Rows from block 4, named by matrix and row number. Each number is 500 + 25 x the weight over the matrix's rms, rounded and kept within 0 to 999. All counts start at 0. Numbers have three digits each.
# fc2: squeeze-excite expand (model.blocks.4.se.fc2.weight, 384x48), inputs 0-47
fc2.0:513489507520525530468517497505434489455511497463542517499505506486499494509566514506538489513449511504476504484496490485538524437515480488483494
fc2.1:516518503456535472505477500499590520542510509477526503476528477484493480521438482494499508477442527486503497509500545501481529434515493517493534
fc2.2:479518489492544513487462533503613506484453522507545511477516494487477481508436501484543503504420511495533487506490523487510538422531469502506480
fc2.3:493470502495480483484492514501517484466491493507505511506506498477501472501496462495506522496477493491474498503488482477535502479521504515482507
fc2.4:518531534490481534474495530524478546481519497511488532495475519493502482501498491490490513481466461500460500498510523485500469529534525528418465
fc2.5:517530455494509540457498536500517500505511511497515499493496474488474482536528511481496490507479499525490520506524521512485502517464476493484525
fc2.6:500494529503537519518477494506518501511469506463484501497495512521481433505485500462538521503493412523502516502535516530504524511536470479504514
fc2.7:506482519473512516486494517508462507505514518474523513499490443480507513447552471484533495511476532460479527496536482495537467495490497502502484
fc2.8:559466520455494522507506493490479473503504499478471487496499485465511541492478471482512493517504532474490572484539513516544505509467463465514510
fc2.9:456526481485459505474503514503542505467450496495469483518505510517511521538495464547481511507504451471495503558482521488528493468460525491470530
fc2.10:486522487504499507504498481494454512501490461505511488527501497487499512460510478492488525473464470474484514482551470502489484544480500502527516
fc2.11:507470505507483498514534529499533521473528494493508479534516510513506498484518505488505505501475508528486527501484481505522506476498504483501468
fc2.12:510503467503474479490552499496490526509534515558501500514523495487486504439497481516493508493488483488478510478527492552481521517487480547499479
fc2.13:519594479490487514514474511522475446515458470508556495469481494498488480483493522475434463490480495475494507477511481499476477564479465457488510
fc2.262:535485480513512497498509487513544514496525524486479495511442532502484505504518522500522502523479470503427512518519498491511494516517475480478496
fc2.263:521449462508503483513537484502486467481484522506501479478529533477505509482484454487511459475469467502489510510490473462522488483491523499528447
fc2.264:526471493511507483468528510492537568500504524522515525477445474500496500510483446497514496485503510554462515508480443466492508494484502481513470
fc2.265:497529496513467494544521521507512516500519507458523479515458514455501485534474539503483501478495518513477491535494538502522508501493511540513481
fc2.266:504385494506503504545504490515507519488497505492488495527514509545501503532508492509486527484478542509502501506530521517542443527519517509512483
fc2.267:522537506485521489496557457490518492481488494549482500509514487478501510453516473514501446513517467466510481453460521461534507509546484505486492
fc2.268:527426499533547518504515509508518549543510514488535504504515490516498504504522509496521480480476542482424510468500576520506504471529508477513496
fc2.269:542513472493457534548484494510526496520469480513520502490498447498500477525479493509480464519518492457446510481566482510501527531485501531497549
fc2.270:505477488476465535482481485496484449476513514493502513486543476502509521501517524490492482521451523497477507534504513469515500487491506486481479
fc2.271:529487499506518537496504485495485468459445514530540525494494506468495482501555488511527493502472488502491546487536482493499515474483484481482531
fc2.272:512481492430470503535505510496496505517487482513504470477527546495495489514489493540508462471527532510498501428492509503501462517481461450490466
fc2.273:523489513476467495491515532490540443476534493482502480511500531532520481535479525493531540514508497488424539490491494523501468501503483467500490
fc2.274:476430431510527513526484554496486537472511484511500489503511505488511531495460515513480471490477506494481486547508511506475481529508529486512479
fc2.275:500483497378490507488473526506536495518480538491519477519512483477506488465503500496506525499494494539501518501507542493513485472507507499510481
fc2.276:484494500519518475535503502516443488460495512532539513526494513502488453494563526506519511508422516532473489502528521505513491459521502507515514
fc2.277:528509399502506490493519510489500494508511512503497493507492513466515526536520519499485492510508488520480495521490521507483484505517477480549524
fc2.278:511516524527465487525529522499474477434545527504461505547511506485512489498496537508491514552521471501474491511490515518533515546484501445480493
fc2.279:481512483509498543457499479507463468497503489500481518495539561521517479496498551473493553520450496489508479461538504562497488538508490511506521
fc2.280:509546529516512450511446500498491516497498529475491487484499495466503487475479510489516467502488525483459501501558497506491491574513499493475472
fc2.281:492541509461535542484477485507534481520491465489505480514533500460516527522482581493542533501449514443522477497498470493496520464487496461491506
fc2.282:548507491516497508521531486513446487454506503531526507494528500516495551529542476503538467486455497526489513490492460492536500442526507506500502
fc2.283:516565472514468505486471493503529465461484501496507506508482500470514504486552540536501529475477487493478494494495465504503488557511504511513542
fc2.284:500481502497496490516506483498487544510512509531503528528504440478513503523536486507503473513470478451449462499515528482486487448510535527481502
fc2.285:541461502477501524497496489505517512486519529464512487489492424525492539511491524505465529542491511487497555500498534512512448461525495539499550
fc2.286:506485535501524525517497482500507480476501504490518345499504490491531482508513475474517534471507524519513500517491499495503499515497498484491502
fc2.287:475494443500518535528528507510530505449488507503495505476510477510499511523485476549532465490489518483461492528484533489521535479501467512565523
fc2.288:509504489475478527530487511503485474472520492490462510503544487510474424534469449457494445504517526526499512490551513492482482494475473451488495
fc2.289:527504486510497490493478531500505521484480514511527505498503489539473483507474514490555518507437508550438537490499511529535512472529500517524496
fc2.290:486502505483528482485479505506485489490477522511493393522508508492508487496546514514529474506520522489488501502488493492501519520525495523492487
fc2.291:515479503514457466537483507487471464467510526486531502538489476509520509524533539496542513478479500543524522512532552498541451476510489508511538
fc2.292:493518497424487516486512543493472461484535495510470529517536538520484503493490526477460515502487460521481512553468459501505528517504472488509442
fc2.293:503473519496456459500484506506536529469481486504486490506481479501505480542517524522510530494460466528494486486493513519504544512507523535553499
fc2.294:482517526512517453501488513496520522510490494498511479503487536524498445516525488506475494529513442476475518490500494526507520520515522459474505
fc2.295:502476480454457489541514512509497513514475505496488487479506515471495477469466505526506496484508442510491512510487476522506526516481483494471407
fc2.296:502485489491509516450485560505508484461518480497462486479495546561502540532511448463503508522540480494491487428511543485545490453510456455504470
fc2.297:524472491482482529494496497511502483519496535490534492526513514517478496473533510449473459463498510451469455482467487478514460470515466556482502
fc2.298:502516523457494493483518503506512458456505485474506486458497524499492495499500522485488507490465495471499486482510500512489486523543522493441487
fc2.299:496525508513468513516560452510529524493470519527512486506521483516490501456496489515491508488501477484473470516503539546525489526467503479508471
fc2.300:495503465506518492530516467497539537508489461503528442519486543485494492538523469497485533502528508500497486508483488511459514463483485481500467
fc2.301:487510484473501519563477432489490577466512491461489525494515451489494485495488505497456511496512499502460458510490537518482487543514513520498520
fc2.302:452456485455466502483492496513450526509509499466535482549484418557510511477514506508483512489484500574495487528502513485481487523509509499497510
fc2.303:476465489477534502552450461495501490535507549492478501531504517508498487494489518555522513484497505530492497442485494497516491528482537496521495
fc2.304:497553492544511504498527541501536507511522497494507530482520513531489537522491512490395535488512521525476499497515516494528519474516490461492474
fc2.305:473469487519490520467518501517545521587480521506484476508495502509514503508480494517491501519507529499461496472512538486484560474494492473514483
fc2.306:525511519510522489496523489506520511497494508482481465493516490527497483485529484518499531530478441531474503512484506511518517521506489482519513
fc2.307:495487497546437512481508502509535530499488457506526509547490454454497511477520487482533551510490467458496496481493506494488501477478476547500489
fc2.308:517502511564498516507458536502513505445516531498480500537493509505505483490528502505493589511437492498533517455511453514540502483478527514475473
fc2.309:454482535519515509469484510500525489493536509500424495469503546485502511475511503469473536493481518534500496502517476511504480503506480470522484
fc2.310:512476523507503480508500482500479520512522529485506501502496527498504496470452533482482473552481496478498484493489518489459674522499484507519499
fc2.311:539493480484505538499495509510470560496553527511487495488520479513513495526495542500518480534441529514439512491507525535493467500544461492507580
fc2.312:481516507505464488490450468513506481525456480520484482499497458497502502530476484494506519548472476500499487534504563509540477542483504524501565
fc2.313:513524519488490471484509470499532466481520510512547512507502542556484491498511498474512517436490537484507554514493542531570516511496476513520450
fc2.314:513486484501451553454479503495509488505469477476515535552492515465490488495490517526510502532492527545471541482481472482505506465532493526552477
fc2.315:549502469496497475490511476478510463498543528482485485485534475469531503476492503514390456505439504498488511497472513484520488507475484457437483
fc2.316:527542497546493491509495532498489516513531501482510543499494462538473510483478525463422509486443524481496506525478476522428487506484556499477478
fc2.317:494506502516500519499487504502527484493497533496511538502512440512482511527505446521508499487489475462512534505517490518528513520517504528499498
fc2.318:544453510465493526508510472496495475543500532522456515530481481524506475474512543471518549498468499511469501528485543489522504494531540540505448
fc2.319:533466504484514439474513486493506526503474500518483504502512553524511540507500485492505522523474501545442558531538512497497510486525487537490490
fc2.320:490490499523503472463517495499545489484510518517510504462484508495510480526497554527517502506486482532495432481531512490504521528523495487496512
fc2.321:531510524500509489539500519506461510462548494506537476483504539506502520503473478506515477541481536511450534487514427512503467550523490495530544
fc2.322:473467529494561484489493520505477542502500506495503517486534521525491495482503488460498512508497408480468510502482484484507518523486494534504483
fc2.323:546454484499488514486483493499509488492525552534525506510546445497490446470526502510467523531533483470511516486531513475479527507513503549487500
fc2.324:468508523484494537551521534504486485510467492457495485517380534487495511517464483531496500483467492509493512502474489496536506517499524510519485
fc2.325:505494479470494469488495461494525490454518508480515480478483439516489505485499459478508489456487491509481520487507504526487468527507496456475491
fc2.326:493474516478535488505502516512498500495491464481532552505508461498484477483495510476476500498475514517491506489477396483502487514543489548469529
fc2.327:535520466559455471496503510515533494520519541481445460512533470496507512498501507515483493506479496477436516481490554516509486507534493521457473
fc2.328:550482499524494537498480457507485481485532481488524518536493490544503434477455528487485494486477535490448515528468570501505474534506487515511497
fc2.329:526498523511501500461500507512506481481497481469398528473480492499500518469524499470497506518449524467522509499538502507537518505499499503530524
fc2.330:508507523541519529496492485512492555477480540489541513478501527543457515490499508503526514490524516510487488504527491518464480473502511547530515
fc2.331:484475511437467497450470507493464493480501466474515469478478460502504521505480505508518504508524454503539509499512509475485512512500483533486458
fc2.332:524537461515511468526491499497516467481498537526499495441488490535496487477491506489520501479507492499484485453468537488502536526462525481492502
fc2.333:461521388493510486507504502484497507487514504502497498463497500498491474523491497491479474474515514505498499558480494494484504494501479448582531
fc2.334:513489501519489501498503516498536523464499513498453486513502493469485501490504512423505461500503435473512497470537491506483510542539490506490494
fc2.335:465491524506520490505500486503484480478500536500479493506531496518494523508504511538560504473494491505440531462476457496456493511525502466519514
fc2.336:487545463507480533519493497509532498506507499492489499523480471502526510491476496542512509459460483498492517518483502544479498547524468513483493
fc2.337:472490486514496458555509491497475515486492525483478496486504532446534505469460461517441502503490487506474474490501502489479477466478519537516469
fc2.338:499478505501489496536526534499506502503488492490491526518410498464480475523471541531477527477504481450481504489496467519515488484497515504494462
fc2.339:505520481492518453550531482507505526466469504530497503494496501483516475539547499502492471524468490518489494498510475466502488439489541495480491
fc2.340:520526503454513498503508466512535518524514475487494506468488493498504482531495505464544464493479491503520500451554484512474468524477475429474528
fc2.341:510505498504500459476473522494522505517471537514540510530543473428489499513507483455495502488484462498495496490498500460485470495472491466514481
fc2.342:491483509488482491539493497507559543459480530510474492537496504514478485490522484520516460489530474516506495458542457472529484455444492537505485
fc2.343:504473485479474520488494491485464498482480512498481490517480452490485490498469515501526501459502480476493467513491488501488493463502507519476519
fc2.344:502513518502511510524511518494543518457494522519522530499490514529512465522519500500516512471487543496487495497515398516547515511530552528515486
fc2.345:527527491522495488480495473511510483496444497507469501483532472500513481475532485544476524530486510501488539504511529460512524500517532470504445
fc2.346:529485500489519498494485515494545478504522490528494497494514518545513505531442480514501495516468526485480538477531524497524460461519496513499474
fc2.347:524560498463477520500481494499487585476492510533493471509512496537490457479491495491530536509492516532501464505499547519538472527494478454492524
fc2.348:507450519504472495497524518502502472495512514512518517515525517506511482533487497505506499506481486508477382509515490514507501516519494508506543
fc2.349:494456492497500459461545504525497486492498520498504466464514458464493489517480438466473485517502495483471495509482517511551468515497500503482535
fc2.350:547540482475542550497474519508549496540470482507511469529524506494534491482481563498493488496470515490491491468452497500518524465501484459491504
fc2.351:525563494479488525512493513516554484541491506499491487507516467515495500505498510528508513495445501470487490485507565485525530448491479515529482
fc2.352:492473505469469479498541483503536512511507509504518492498523492511491459509506518483484487497500434474480499466464463492498508513508514442504470
fc2.353:479494484460481481509516479502496515509473529510504487502496456497491508468515478523563461526467526512473489477444479517520492472511474461463491
fc2.354:512476505512525535484533452493518519491455476508488525522504541491499506446450503555474491529509531501447522552513521528507522522491492529493504
fc2.355:503533520486508531526473540500492504513505470501516508514504480513495501491516507475518509480483526520494510545473490488513497531418482493471461
fc2.356:572526502495500560497448511497518488478486522477482493511492510514493489524500537525550533470459484482469484474490498540497523458532510481494527
fc2.357:486498512514509504512546466506530500479447448498485530530513511509507495445492518486545460497524510488466496505519510498521490496490488555479533
fc2.358:507491476507515489456522497491493473479474491503492498468534504502491473553492531520519560496485529546478492460445499505509461489476543516470514
fc2.359:503445485468500493534464492488455522512480484511531475472485482539514498453448555464529482507474524496541483475526632500519494522490500485511548
fc2.360:457539501517516507506481521514524464490524510474480415468505499467510507505478471548461506494501506490468477513513531491519528515490516491523501
fc2.361:531480453509548497551507505495478555492529512474509466467548481556507513488439504499499486551485461505465516485505495571513470470507510480531477
fc2.362:525512491465479510532500516508433492451516458499562484500508513513517475490548519528500523492446489534504515481491602520521489540506517465517493
fc2.363:496532491470513515468522526482526527473494505531501516489519489493488516515490507487519524510489495562476515501489426551494510470477482536459497
fc2.364:491532526583450525518513483494456509502511472504475476505499511504505526514484491510491529485541498498456486488504523512485559542490502489502484
fc2.365:512505505491509510501510504491494504517492503453529527499532498497510495534552496486513481546441525470476478472449499477516524446508475482515565
fc2.366:524514509428457508466517509504490510506531486503511480513469541499516496479510516543513517476450495474491548544498445485522492503515494466486487
fc2.367:483543516486482532497469499495516473513517481452481470473522494539489495494516522463520491480476460480531479462512512482495500543522490518441524
fc2.368:460506513500512493503465510495602536503474525495538484491505459464503482501477502508534503465445501503514475505514518490501510441515487503512538
fc2.369:495487494498484503491520495510533493503513511455514478503503513503490497508520469496483514495524479512481426499535507478510480548512501504496511
fc2.370:490456503516528441508449494494534495463503512528515506489490510466508477497486516490492443465495479498560475526500511537469453594491514484521487
fc2.371:489519485547578487515467534503469550539483495492475477526475500478499486493470503533518497548491525483485440476525515521473491545482487492538485
fc2.372:494476504494468473537415513498487529500476500505492539496502518500491551507520497511490474492515509495468480535475506484497505524541490521484467
fc2.373:528510482544549543463493493491511488531501544492499509492530464544498472555515477558503484491478531474466490492503524526506504491447524506519470
fc2.374:522473507480472500480505503514497534474511481522497499503536532538495507483519544465468517495462478504483517506510424540506481471532503503468523
fc2.375:549480510497471512528510526498537517509500456483519487498487534493491509473466499542510488537484520480471482518481523478510496523451500485497468
fc2.376:551528507495499512482490528498536474474505508489516489485494490495483503469487496480459480493478470490480490504519482477455517528520437485486526
fc2.377:505536485454462465509480496493506467502503463482471496486531498483483487510499458472496540466462485504500484466544490497511481536530516520489474
fc2.378:504482528476500460494508468498486547517525507445496519540479547491511544530474489533498501527462512501474528460512503497533501512550503537496508
fc2.379:500518481478484472483471488501513515464497509495506493514490590493498508485474473495483484473507472497553495487466483488459464554484506518489489
fc2.380:515455508488522483508481498490501486479509502481508494478468532465507517513483483535500510496458534517465496490481535540519474535475507516490450
fc2.381:510457507487519487463506511487504541482495535497517508524501474490500534517494512528503518544499533487497494501501532486479498529390472490483485
fc2.382:513485537493488490498490487491487496483545482510460548512518456456518463484505524523508469503517499532488470503428510478440495528477474477522472
fc2.383:468497491498499492488490510509534492478475511498469468461466486495492520530544507524526453548500478497484486526510503489524475522489500490483494